Weights of a small image captioner: batches of 128.
Rows from block 2 of the text decoder of a small image captioner, named by matrix and row number. Rows with one number belong to one neuron. Each number is 50 + 12 x the weight over its row's rms, rounded and kept within 0 to 99. All counts start at 0.
After each neuron's rows are labels from the 100 texts, of 14976, where the neuron reaches its highest value: "tokens" is the input token at the peak. Only what is clearly more common there than usual is listed. The data: larger renderings of crowded toy scenes.
# fc1: MLP up (decoder.blocks.2.mlp.fc1.weight, 512x256), inputs 64-127
# fc2: MLP down (decoder.blocks.2.mlp.fc2.weight, 256x512, transposed), outputs 64-127

fc1.344:12 46 59 70 43 38 45 61 46 56 49 51 52 55 66 49 48 50 41 54 46 51 36 45 47 42 32 64 57 42 54 63 45 46 80 53 44 55 28 51 43 51 69 71 39 46 50 51 64 52 34 48 49 76 45 41 47 75 52 46 43 29 49 39
fc2.344:44 78 51 54 47 60 35 73 50 43 36 47 27 55 24 39 34 56 64 48 54 42 63 63 63 42 50 56 31 63 57 40 56 63 32 28 53 47 45 59 46 56 77 50 53 64 50 73 44 53 37 30 66 40 53 43 37 69 60 31 54 66 50 58
tokens: "green"; "teal"; "blue"; "yellow"

fc1.119:55 76 49 59 10 55 40 73 16 86 53 23 58 45 51 53 69 51 66 33 42 42 52 36 67 69 67 45 60 39 61 61 62 51 47 69 51 46 55 32 64 51 52 34 53 57 51 57 56 31 50 60 60 54 52 53 56 28 42 54 42 53 69 49
fc2.119:63 42 55 61 50 37 61 37 55 41 48 58 41 42 48 38 53 25 35 45 63 63 40 46 38 63 43 64 24 49 71 29 35 44 38 54 71 58 34 59 64 53 57 55 53 68 57 53 40 41 48 37 40 79 54 57 38 59 73 59 34 39 37 47
tokens: "and"; "black"

fc1.116:45 56 61 42 44 17 65 43 60 44 42 34 52 53 42 37 56 41 42 49 58 67 45 65 19 51 48 50 64 40 46 60 63 50 39 68 65 45 26 65 59 37 57 53 34 53 67 72 32 68 48 81 72 31 52 47 51 37 34 56 50 63 51 47
fc2.116:31 69 37 54 44 62 33 59 39 70 55 49 48 39 41 45 28 65 60 61 53 42 56 53 55 38 42 44 40 47 55 30 83 56 68 44 37 63 43 67 45 42 54 66 39 51 37 43 70 46 74 47 76 61 23 38 58 37 47 70 47 49 36 52
tokens: "and"; "of"

fc1.67:56 37 50 65 56 55 51 40 65 52 34 40 39 64 23 38 48 49 64 54 66 44 56 69 67 40 58 62 55 65 33 30 53 31 59 53 57 62 63 61 39 50 71 54 41 61 66 57 41 50 33 45 59 35 45 51 52 49 56 57 41 55 59 61
fc2.67:67 36 65 48 67 47 52 58 33 52 75 39 31 45 66 49 37 53 42 65 41 45 55 63 44 66 41 49 40 25 52 64 22 40 58 40 44 35 64 53 45 50 33 56 38 45 51 59 76 41 34 55 47 55 70 51 73 18 40 64 50 40 53 36
tokens: "and"; "of"

fc1.148:48 33 45 54 62 47 35 59 32 48 55 47 40 55 49 39 53 46 58 52 46 38 71 62 56 59 57 46 63 49 56 55 53 47 63 73 47 58 44 50 50 59 56 43 55 37 55 54 63 49 32 51 65 60 45 56 31 39 50 39 33 54 29 36
fc2.148:36 55 53 39 47 48 40 58 60 63 70 51 35 54 48 57 54 58 44 52 46 57 55 69 46 63 49 46 51 51 35 28 43 45 39 45 58 39 72 47 38 64 43 48 59 59 58 55 46 70 39 61 53 49 21 62 52 64 49 56 51 66 52 58
tokens: "blue"; "purple"; "red"; "teal"

fc1.274:19 56 63 58 68 51 60 53 45 53 61 38 50 66 56 63 49 53 63 56 44 28 50 37 58 53 54 52 41 54 36 45 61 44 58 73 36 50 33 67 60 65 40 35 61 74 52 29 13 24 36 23 61 40 39 62 50 44 46 59 54 37 50 47
fc2.274:34 36 33 42 55 55 66 36 24 41 42 41 39 70 39 45 56 57 51 56 47 50 62 47 92 34 49 63 46 63 72 46 37 54 67 59 40 30 54 51 55 45 33 62 56 69 61 29 33 16 44 42 79 37 50 51 56 55 68 58 51 56 49 57
tokens: "the"

fc1.395:32 50 53 57 38 54 63 37 52 54 39 47 70 32 74 38 43 78 48 60 41 44 41 09 43 58 43 70 47 37 49 54 71 42 30 54 64 69 51 47 52 51 40 36 41 59 53 41 54 42 58 46 46 36 65 68 36 31 36 49 53 51 37 52
fc2.395:61 75 36 37 52 55 46 32 71 36 43 38 44 44 59 47 54 42 58 65 40 61 52 57 66 44 52 63 54 31 46 34 52 78 33 57 41 45 67 30 46 25 64 39 55 55 38 59 49 62 33 45 41 61 48 67 56 37 60 34 52 42 50 52
tokens: "the"; "green"

fc1.481:37 71 53 60 25 34 50 45 66 35 48 25 45 37 39 41 59 59 44 32 59 52 26 50 56 35 57 53 41 33 52 68 54 59 57 68 56 60 62 48 45 52 24 28 44 49 58 44 25 52 57 66 53 54 45 39 46 61 42 36 48 57 59 61
fc2.481:73 54 44 53 40 67 50 31 44 42 34 55 44 53 39 59 55 52 33 34 45 44 31 12 56 30 63 42 75 46 35 62 43 52 48 57 71 52 44 50 42 42 64 50 63 61 56 54 47 45 19 43 51 46 52 48 43 47 35 62 65 42 45 52
tokens: "green"; "orange"; "white"; "yellow"

fc1.182:56 47 57 42 42 54 35 55 58 53 48 54 50 47 37 61 42 21 54 61 53 52 58 57 54 44 34 39 47 45 29 31 47 67 84 25 52 61 55 62 24 63 58 53 29 45 57 56 38 54 54 57 40 70 56 49 51 38 21 70 67 42 69 65
fc2.182:40 37 57 53 49 40 41 44 26 30 50 37 45 55 32 66 38 45 39 35 39 53 46 42 65 45 48 50 19 52 47 57 56 59 68 50 37 40 42 41 44 39 44 46 52 62 64 57 53 62 31 39 67 54 41 68 27 84 48 37 52 40 68 60
tokens: "matte"; "glossy"; "flower"

fc1.352:53 43 50 66 32 50 47 47 45 43 55 35 53 51 50 42 59 50 33 36 51 56 58 35 49 33 44 50 55 35 27 72 33 73 51 53 53 45 51 40 40 50 41 46 52 38 20 54 43 34 46 50 57 67 53 47 39 46 42 70 35 65 65 35
fc2.352:52 52 65 41 49 27 31 40 27 47 56 70 53 50 74 48 62 45 66 41 30 43 74 39 33 69 56 53 50 62 59 72 36 63 35 49 36 40 69 33 61 43 55 46 39 40 47 41 53 46 55 61 48 71 41 41 34 47 55 44 48 40 58 70
tokens: "glossy"; "barrel"

fc1.179:60 44 35 46 50 58 53 55 36 49 51 57 56 60 40 42 64 50 43 41 36 49 51 34 42 47 67 60 40 55 47 69 70 28 51 76 51 62 49 56 52 57 44 44 55 47 44 66 47 55 74 30 62 49 35 50 63 48 45 36 40 51 39 38
fc2.179:46 54 58 53 51 32 59 29 38 61 53 40 47 53 47 46 83 44 52 49 48 72 43 40 31 45 53 51 39 45 42 49 45 31 41 62 44 35 71 50 44 81 27 61 52 50 34 51 28 59 39 54 52 58 70 64 45 40 40 57 57 45 56 44
tokens: "matte"; "and"

fc1.260:54 65 47 59 54 52 60 52 33 54 35 70 54 41 60 65 81 69 47 74 58 43 51 58 45 56 61 65 56 53 45 50 50 32 49 55 56 43 45 61 43 51 56 41 45 52 58 78 43 51 44 39 63 47 66 42 68 60 40 37 33 45 43 36
fc2.260:58 23 61 44 54 61 39 49 39 46 58 50 53 54 47 48 49 49 46 56 22 33 52 55 67 44 60 60 43 35 38 69 45 34 71 38 30 49 69 46 43 56 63 42 25 76 52 61 50 31 36 57 52 75 57 52 58 59 33 59 48 61 48 66
tokens: "the"

fc1.245:54 31 26 40 63 44 43 32 57 54 53 37 44 61 49 59 48 61 51 65 44 40 47 56 58 64 53 53 44 45 34 48 63 58 48 61 35 63 40 56 48 52 65 45 58 49 77 59 54 68 34 68 57 39 45 67 46 61 54 65 58 63 44 64
fc2.245:51 45 57 47 35 63 73 43 50 46 63 48 56 50 57 55 32 63 64 71 41 34 44 61 26 72 73 50 56 43 39 43 51 49 54 63 69 58 42 26 44 59 53 54 67 43 64 45 51 51 40 55 29 45 47 47 42 47 51 52 53 32 34 51
tokens: "the"; "boat"; "chair"; "table"

fc1.361:55 35 43 45 54 54 35 32 27 39 56 60 33 36 51 53 45 80 48 49 48 77 59 62 58 47 44 43 51 53 41 63 52 53 61 45 65 42 51 60 50 55 50 50 48 39 48 38 50 50 51 45 62 52 36 55 56 60 66 33 65 44 47 59
fc2.361:43 34 65 52 38 49 50 71 41 39 36 16 42 63 52 39 40 33 50 52 52 56 44 45 51 57 42 53 51 61 60 45 43 46 58 75 52 51 47 50 55 39 62 26 44 38 60 50 32 45 78 37 57 62 39 23 48 42 47 56 35 68 46 66
tokens: "purple"; "red"; "blue"; "yellow"

fc1.431:58 34 57 56 36 60 44 43 47 36 32 56 45 46 42 62 40 47 48 35 53 66 59 57 53 46 42 36 22 55 40 52 71 38 53 35 49 37 34 67 46 62 66 50 47 59 43 48 43 50 64 38 38 48 52 35 40 27 54 34 50 71 62 54
fc2.431:43 22 45 43 31 63 58 48 28 54 22 64 64 79 51 69 30 62 31 64 51 44 52 64 48 48 43 48 49 69 39 61 46 39 64 61 54 44 37 51 50 41 45 46 59 42 39 51 67 32 53 48 51 69 49 69 63 70 42 47 61 52 33 51
tokens: ","; "glossy"

fc1.39:37 55 62 53 62 31 53 65 35 49 22 34 83 34 48 36 46 57 52 55 49 62 31 48 47 44 71 54 34 45 47 51 60 49 42 39 50 79 47 51 47 61 56 34 55 37 64 71 64 57 41 45 69 32 74 35 65 45 36 50 53 35 47 58
fc2.39:53 76 33 55 42 34 57 58 22 57 49 62 64 60 58 44 44 62 58 53 61 36 60 54 55 59 33 35 30 48 59 62 65 18 28 51 26 51 48 35 54 42 61 61 58 37 46 71 53 47 51 56 52 58 46 80 48 46 74 64 77 43 39 47
tokens: "teal"; "white"; "<end>"; "grey"

fc1.73:82 50 55 54 51 48 61 46 46 40 71 45 44 44 41 62 52 53 57 64 54 58 53 39 71 54 52 51 55 71 67 49 48 78 80 57 41 52 63 65 49 64 46 47 66 50 42 45 56 43 47 58 28 51 62 51 58 39 35 38 51 50 49 62
fc2.73:58 53 54 84 36 53 41 64 61 60 53 42 37 74 52 59 55 70 41 59 59 73 59 53 51 43 53 65 63 33 39 55 54 59 77 39 45 34 47 43 35 48 32 68 54 45 51 58 47 46 52 42 60 65 49 41 64 59 65 35 52 44 47 40
tokens: "green"; "grey"; "yellow"; "red"

fc1.5:64 56 51 66 67 62 33 49 48 54 48 44 38 78 45 47 63 36 32 50 42 54 42 67 50 46 67 38 66 36 74 30 40 46 53 41 62 41 39 55 39 54 40 34 57 49 44 40 50 69 54 39 74 45 40 53 46 45 36 27 56 63 54 60
fc2.5:26 51 75 46 48 55 53 36 56 68 50 35 60 62 82 39 50 56 46 60 64 41 60 50 58 66 50 48 68 56 45 44 53 50 53 76 27 55 43 51 48 39 43 50 48 70 49 53 31 56 34 72 75 42 33 39 30 44 41 54 53 50 69 63
tokens: "and"; "of"

fc1.113:31 69 57 67 54 40 55 23 48 73 43 52 55 62 58 48 47 41 49 29 43 51 54 36 41 34 60 50 51 43 32 85 41 32 43 61 68 56 48 50 46 54 58 39 60 61 46 46 41 43 47 44 54 53 43 30 41 61 46 53 47 43 55 62
fc2.113:67 63 48 56 37 50 44 53 51 52 59 67 53 63 63 54 62 64 47 63 32 60 45 37 60 53 38 50 55 55 62 60 64 52 44 50 69 33 65 45 31 61 41 24 48 50 44 36 62 36 56 71 30 38 35 50 55 51 20 28 31 52 40 74
tokens: "the"; "black"; "green"

fc1.296:61 36 76 34 50 54 52 50 46 47 53 61 32 54 35 47 71 47 55 41 53 49 45 34 65 47 29 46 43 40 55 35 64 47 44 38 62 38 71 49 52 65 47 43 60 49 57 53 28 35 29 41 52 82 55 61 83 50 52 48 73 43 64 69
fc2.296:19 33 38 53 62 38 63 46 47 41 45 42 49 38 36 36 54 25 33 56 70 55 57 66 49 52 60 67 64 51 43 58 43 60 69 45 54 48 57 40 38 51 27 25 56 39 57 51 46 48 52 61 40 27 30 43 63 39 58 42 52 67 53 65
tokens: "and"; ","

fc1.162:42 56 53 46 52 65 64 70 70 33 57 24 72 56 38 32 61 41 44 60 63 26 53 63 64 45 61 61 57 61 51 50 49 46 37 57 53 41 52 70 74 46 65 40 45 37 73 56 54 39 65 32 85 55 42 21 35 68 29 53 58 46 57 46
fc2.162:32 57 42 53 50 47 39 34 50 45 32 44 51 69 34 41 51 33 61 46 64 54 54 52 55 44 49 40 49 71 58 59 43 37 55 54 56 67 46 54 73 64 49 27 48 37 58 50 35 57 61 64 52 47 41 22 64 31 54 58 69 41 50 71
tokens: "yellow"; "blue"; "brown"; "purple"

fc1.358:34 45 29 49 52 53 61 66 74 56 41 55 33 50 63 32 34 58 51 37 61 52 39 59 47 54 54 40 41 43 48 56 62 52 36 51 65 52 51 49 60 56 54 38 61 76 53 57 56 65 43 24 44 65 36 43 49 57 55 52 45 44 43 54
fc2.358:30 79 27 50 58 46 42 58 37 52 41 54 53 25 74 61 39 71 51 60 41 51 56 53 47 79 58 44 32 43 57 51 21 48 41 50 28 64 54 61 49 54 36 62 49 54 70 56 51 55 19 39 44 53 58 68 74 53 44 41 60 57 15 59
tokens: "green"; "teal"; "purple"; "yellow"

fc1.466:44 57 41 55 50 49 40 36 48 64 47 27 43 66 74 50 43 40 31 44 32 39 36 69 45 57 93 49 54 63 48 37 53 49 38 44 49 45 45 63 52 62 53 52 40 57 62 56 53 48 34 52 54 58 68 35 50 70 60 56 53 43 62 29
fc2.466:63 49 55 66 55 62 62 45 56 56 52 36 39 34 53 39 41 75 68 53 20 49 54 41 42 61 43 70 39 57 45 35 50 32 49 48 54 54 48 65 47 57 62 51 56 55 48 53 30 59 45 59 73 46 62 45 78 43 51 59 34 54 34 42
tokens: "the"

fc1.319:49 52 57 44 41 59 70 53 50 58 55 29 47 31 21 38 43 79 70 45 29 56 31 55 53 38 51 39 53 50 64 42 59 46 46 53 60 47 46 50 57 63 53 46 44 32 59 30 47 58 70 62 45 34 48 22 29 70 29 62 45 70 53 49
fc2.319:55 28 44 49 48 54 48 51 56 51 35 55 38 28 73 75 37 59 47 54 51 34 61 63 55 52 74 39 58 49 80 70 12 50 52 45 60 69 49 58 43 49 25 48 50 62 48 64 56 47 34 46 49 40 48 35 55 54 39 60 59 54 48 45
tokens: "blue"; "yellow"; "black"; "purple"

fc1.236:37 60 53 52 68 50 42 54 59 40 40 42 36 68 56 59 48 49 54 55 56 37 48 44 42 57 63 52 52 48 36 45 67 42 50 34 61 68 50 54 43 45 52 27 55 63 35 63 61 43 64 40 52 49 54 74 23 39 50 41 57 54 28 54
fc2.236:36 49 45 57 53 30 67 44 56 55 58 46 43 60 44 66 49 54 42 72 53 46 71 56 57 72 56 65 55 42 29 29 39 62 51 55 36 38 37 39 18 60 64 39 39 61 31 55 46 48 66 58 49 59 40 72 33 39 50 44 49 60 44 56
tokens: "blue"; "pink"; "green"; "red"

fc1.118:43 39 69 44 37 42 42 56 73 68 39 74 50 31 54 55 30 54 52 30 33 42 46 38 73 63 35 59 67 80 52 53 42 51 39 55 46 38 53 68 58 65 60 37 46 45 67 42 63 47 66 47 51 48 31 25 44 60 54 41 67 51 57 57
fc2.118:47 50 41 43 44 57 47 51 57 59 45 58 64 43 69 19 66 57 54 74 68 77 62 52 11 57 31 59 86 31 48 48 41 38 45 36 43 62 50 38 35 38 42 46 50 34 42 65 49 57 44 49 55 53 43 49 46 30 32 43 52 49 49 69
tokens: "the"

fc1.16:40 51 64 53 53 40 51 65 38 46 55 49 49 57 64 39 38 56 32 40 52 58 41 22 39 62 67 62 60 59 38 46 55 56 81 48 43 31 57 40 68 29 52 54 32 61 52 41 71 54 49 74 40 43 51 36 48 57 53 55 53 27 55 58
fc2.16:78 52 37 65 52 71 39 65 43 40 42 36 43 54 39 54 73 39 48 49 36 39 58 35 64 21 44 53 29 33 47 31 40 60 57 56 60 60 61 32 59 76 34 46 64 64 55 49 43 37 61 50 47 40 55 60 47 48 47 45 43 55 31 40
tokens: "green"; "brown"; "orange"; "teal"

fc1.228:60 56 56 41 75 38 41 59 50 53 63 46 48 47 68 43 50 60 53 37 32 48 57 62 43 53 55 55 42 74 56 27 62 32 71 39 26 51 46 53 57 53 66 43 56 60 38 57 58 47 29 51 60 77 59 53 60 64 65 29 54 51 52 38
fc2.228:58 56 53 57 59 48 51 47 24 65 60 50 46 58 64 53 52 51 30 70 51 38 56 48 58 60 50 57 36 50 34 64 87 48 62 43 36 41 57 25 31 41 55 58 61 59 76 63 29 33 60 51 54 32 54 56 71 41 69 50 52 46 67 53
tokens: "red"; "teal"; "blue"; "purple"

fc1.393:48 62 37 32 60 30 49 39 60 27 61 23 52 48 39 70 40 39 57 49 50 50 51 26 50 64 48 48 51 52 61 57 66 55 37 49 44 57 71 49 45 42 40 49 42 33 48 53 40 38 32 54 47 69 53 53 64 69 57 39 71 44 26 40
fc2.393:52 65 54 23 48 45 33 53 41 45 40 40 53 62 41 59 37 37 65 33 58 56 47 57 56 40 37 48 67 52 41 52 65 54 37 52 26 50 60 44 47 40 52 46 41 37 39 70 56 49 42 73 42 50 55 55 63 53 62 49 52 44 45 48
tokens: "yellow"; "orange"; "purple"; "blue"

fc1.316:38 56 64 34 55 48 37 34 42 63 66 50 63 37 55 60 67 50 66 50 74 53 52 49 42 34 42 58 53 59 24 45 80 58 48 43 51 35 46 68 34 38 39 60 65 56 54 54 54 40 52 47 46 69 48 50 39 64 50 64 36 47 39 48
fc2.316:37 70 53 49 65 52 63 56 46 33 47 73 30 55 41 39 56 55 54 66 22 78 49 55 48 46 30 64 36 45 56 37 57 64 59 54 59 61 51 45 52 52 60 40 77 55 71 46 72 32 44 52 59 35 42 42 46 50 64 58 72 55 60 47
tokens: ","; "and"

fc1.188:35 37 39 55 42 28 59 39 36 50 46 53 47 61 69 58 64 75 42 47 65 42 63 57 31 47 48 48 42 59 37 25 54 65 52 68 64 38 42 86 51 46 60 47 37 53 40 37 56 72 65 42 27 51 36 40 73 70 57 45 53 63 61 42
fc2.188:55 60 43 48 43 39 64 47 25 57 32 39 28 47 64 29 51 63 47 47 44 40 50 54 49 52 53 43 37 35 58 47 47 50 44 23 40 56 67 49 49 50 25 37 40 46 36 44 41 50 23 53 64 64 50 63 46 39 42 54 66 42 46 49
tokens: "teal"; "green"; "grey"; "purple"

fc1.242:37 59 39 50 59 46 31 38 65 43 26 70 41 34 45 53 50 65 57 57 49 43 66 47 47 40 44 28 47 55 51 60 57 60 63 59 75 14 42 37 62 61 53 48 42 38 40 43 42 55 56 42 59 54 53 30 55 58 38 55 60 53 64 33
fc2.242:45 39 47 57 48 49 54 72 59 79 38 36 66 45 76 57 62 55 41 50 63 36 33 52 48 61 58 38 54 45 40 56 75 59 45 44 52 54 13 47 77 42 53 50 49 47 59 55 55 42 47 40 77 41 45 34 41 13 58 52 70 49 63 49
tokens: "and"; "of"

fc1.224:72 38 53 36 75 24 48 29 44 50 67 72 41 40 48 56 59 71 44 45 31 55 46 63 68 49 54 21 47 44 53 52 67 47 40 59 72 51 39 49 33 46 36 44 41 52 48 68 37 59 57 34 38 40 28 45 41 47 50 35 53 44 56 25
fc2.224:43 46 22 61 40 61 46 68 40 72 27 57 72 61 30 59 51 41 43 57 34 35 50 28 46 37 63 43 61 47 37 44 33 74 55 37 27 47 54 43 40 41 57 68 40 40 41 49 59 62 42 72 38 56 46 61 50 52 61 40 47 32 42 55
tokens: ","; "and"

fc1.368:65 54 58 60 27 59 48 84 69 45 53 62 38 26 40 34 44 60 51 47 55 44 58 50 49 45 42 45 48 40 49 50 48 39 40 37 45 49 59 40 45 76 58 42 66 55 41 43 39 63 66 37 63 50 49 44 47 49 39 55 32 50 48 54
fc2.368:44 75 60 63 64 60 69 42 61 55 78 33 45 49 54 48 47 47 63 42 52 61 55 62 34 44 59 49 56 43 64 65 46 42 77 64 36 45 52 57 25 58 36 54 57 52 54 60 34 53 45 62 40 46 57 65 65 46 35 67 39 58 58 55
tokens: ","; "and"

fc1.473:43 54 40 46 45 50 43 50 64 56 58 60 58 70 37 54 62 27 32 46 74 37 51 51 54 91 70 58 48 62 59 36 46 41 25 54 49 56 42 41 46 49 52 38 63 29 42 53 61 35 65 57 43 68 65 61 43 32 45 66 64 40 54 40
fc2.473:29 48 67 39 53 52 32 60 42 43 48 52 30 28 64 39 47 39 71 43 44 53 52 52 61 62 45 63 55 55 46 51 53 42 31 23 41 41 45 54 29 43 40 62 51 30 48 42 76 67 54 66 51 47 59 50 60 54 61 54 49 69 42 52
tokens: "purple"; "pink"; "yellow"; "green"

fc1.469:43 29 59 47 32 57 33 68 30 34 53 48 54 59 45 70 58 50 38 56 27 68 26 56 26 56 61 68 41 56 53 39 47 70 52 42 39 30 47 69 50 66 42 47 56 72 40 50 42 64 36 44 39 45 53 66 51 64 59 49 52 45 30 51
fc2.469:51 37 71 57 62 60 34 74 71 44 40 72 49 39 67 49 70 78 34 26 49 50 46 44 61 63 46 51 39 45 66 70 50 22 56 43 51 44 44 42 39 71 44 49 54 61 61 44 54 25 71 40 31 56 41 42 43 37 58 23 32 55 46 52
tokens: "blue"; "teal"; "orange"; "white"

fc1.490:71 59 44 47 69 41 31 42 53 52 58 37 59 37 23 55 79 51 50 43 56 34 44 40 42 37 45 43 50 51 44 42 55 41 60 53 36 52 53 67 45 35 51 20 53 49 82 41 52 65 62 60 32 65 47 51 57 62 46 50 33 61 58 27
fc2.490:57 57 40 62 49 46 26 52 68 66 56 52 27 64 50 49 56 48 68 41 38 61 66 47 38 60 27 43 56 44 40 50 43 54 46 27 52 47 58 38 44 48 48 44 47 48 44 59 45 60 64 51 69 54 59 61 40 41 47 58 27 57 50 75
tokens: "matte"; "and"

fc1.66:55 36 40 44 52 41 58 74 54 50 48 48 51 42 53 46 64 66 27 51 39 57 37 53 62 20 61 36 41 20 47 53 50 56 54 67 58 46 47 72 66 42 48 53 52 60 43 32 42 47 66 33 48 43 41 69 55 48 42 52 39 46 35 57
fc2.66:39 77 34 57 50 50 54 44 32 62 33 54 46 54 40 29 47 61 46 47 61 56 52 52 71 51 59 50 55 39 62 48 71 57 48 59 51 50 30 64 52 57 33 47 38 48 69 53 57 56 71 49 54 60 55 60 47 44 60 54 32 43 25 53
tokens: "green"; "grey"; "orange"; "teal"

fc1.287:39 66 49 60 45 38 25 60 45 42 39 61 51 47 50 36 53 46 60 54 57 64 42 55 55 41 57 53 54 37 65 60 56 40 62 32 42 66 53 47 45 51 43 57 35 49 64 51 52 45 45 46 53 64 40 64 39 34 38 48 47 37 48 32
fc2.287:81 61 34 48 38 32 40 76 46 53 67 35 47 34 46 56 28 60 58 42 45 57 41 47 35 63 79 54 60 51 46 66 25 49 55 52 53 39 50 34 46 40 41 57 54 42 44 55 42 49 46 47 45 46 63 48 62 65 33 51 31 45 59 63
tokens: "red"; "pink"; "white"; "blue"

fc1.198:57 54 68 47 48 47 40 49 50 79 64 54 56 49 66 46 70 45 40 64 75 33 31 53 43 40 51 27 39 56 54 24 35 68 52 27 37 85 68 40 53 22 43 44 54 42 37 33 30 55 58 37 68 53 46 57 58 58 33 46 61 59 64 70
fc2.198:45 45 52 55 36 56 56 49 48 50 28 49 49 46 52 60 46 43 45 35 25 35 60 63 35 54 64 38 52 49 61 51 59 57 44 34 48 54 36 44 49 32 46 38 44 36 54 45 52 28 47 22 45 57 59 38 32 54 62 47 04 78 45 42
tokens: "matte"; "and"; "glossy"

fc1.206:23 69 29 43 56 59 64 57 69 37 54 40 48 36 31 32 59 76 26 68 34 55 53 35 39 55 37 80 65 46 34 70 46 37 61 41 49 65 48 59 58 44 76 55 60 47 37 56 65 41 51 38 30 55 53 51 53 45 49 32 54 31 57 50
fc2.206:58 40 37 51 64 41 48 63 39 64 61 26 65 53 65 61 40 48 67 34 62 43 75 48 57 55 53 59 30 54 42 55 64 45 52 60 25 59 30 36 34 42 55 60 47 55 61 45 45 56 52 56 55 43 62 25 37 60 68 27 50 57 39 30
tokens: "matte"; "checkered"; "blotchy"; "dotted"

fc1.311:27 38 40 51 64 60 48 41 56 47 60 55 55 50 57 52 43 40 42 49 62 52 64 61 52 38 43 49 41 50 41 58 55 51 40 60 54 35 47 51 35 48 56 43 37 50 44 43 57 46 47 52 48 46 46 49 42 38 43 65 51 60 46 32
fc2.311:53 76 26 45 54 60 46 49 47 54 53 43 45 56 33 50 39 70 64 70 46 44 41 53 57 33 48 36 56 43 40 26 51 51 53 26 50 51 63 62 53 30 50 55 49 49 43 54 68 50 53 44 41 40 41 46 66 39 24 55 40 31 52 47
tokens: "blue"; "and"; "purple"; "black"

fc1.171:41 31 52 58 51 42 57 57 29 49 45 56 71 56 56 45 54 36 63 59 55 39 34 53 54 57 40 43 42 40 31 58 53 56 27 35 54 40 64 25 57 41 39 79 39 34 59 31 38 50 37 42 72 45 44 52 33 40 39 48 32 43 67 69
fc2.171:62 42 51 58 38 63 42 44 46 56 59 59 57 58 56 52 35 67 39 46 30 50 31 61 67 61 53 58 71 42 29 65 31 73 50 42 49 34 45 62 47 42 62 46 49 34 66 63 35 47 45 44 48 44 55 54 27 46 70 70 38 33 41 62
tokens: "yellow"; "<end>"; "candle"

fc1.71:44 49 65 63 54 45 41 59 57 43 43 47 36 32 51 74 34 50 62 56 50 55 47 74 48 46 68 65 37 32 69 49 37 58 36 68 59 28 43 53 56 12 30 49 77 50 36 71 45 57 55 57 64 66 43 59 38 51 58 59 60 71 51 58
fc2.71:46 71 66 50 47 53 44 51 57 35 36 45 56 88 36 64 48 49 29 48 48 75 64 68 38 53 49 70 56 36 55 63 55 44 59 50 62 58 44 44 35 63 56 36 42 30 42 71 23 57 60 65 57 38 55 61 41 60 40 71 53 49 43 57
tokens: "glossy"

fc1.380:46 38 56 54 45 41 42 66 29 38 51 43 60 36 38 36 54 50 47 31 37 47 42 33 62 33 64 52 62 30 66 66 58 60 54 63 69 61 34 28 42 63 61 43 73 60 37 41 52 58 53 62 66 70 45 60 53 26 37 27 76 58 28 61
fc2.380:54 24 38 61 51 57 60 58 45 56 46 36 36 53 34 27 47 30 45 50 36 32 55 38 31 52 36 60 53 51 75 35 55 77 45 61 60 54 38 65 55 53 65 57 35 50 58 50 45 39 51 44 74 87 42 52 59 53 59 55 48 37 50 55
tokens: "and"; "of"

fc1.428:47 39 49 43 50 57 43 54 49 56 24 52 55 60 37 41 56 34 29 44 42 59 48 48 49 58 44 53 52 73 54 44 43 57 46 42 54 39 36 36 14 34 54 58 53 35 52 51 53 54 58 51 41 36 52 76 49 39 29 51 44 42 50 30
fc2.428:52 52 66 25 55 47 51 57 42 54 50 32 30 75 59 53 47 56 64 29 57 63 38 42 44 58 46 45 57 59 47 56 39 53 57 50 70 71 50 29 33 66 27 45 46 46 67 56 55 40 21 38 37 67 54 48 56 60 50 76 62 41 55 57
tokens: "yellow"; "white"; "green"; "purple"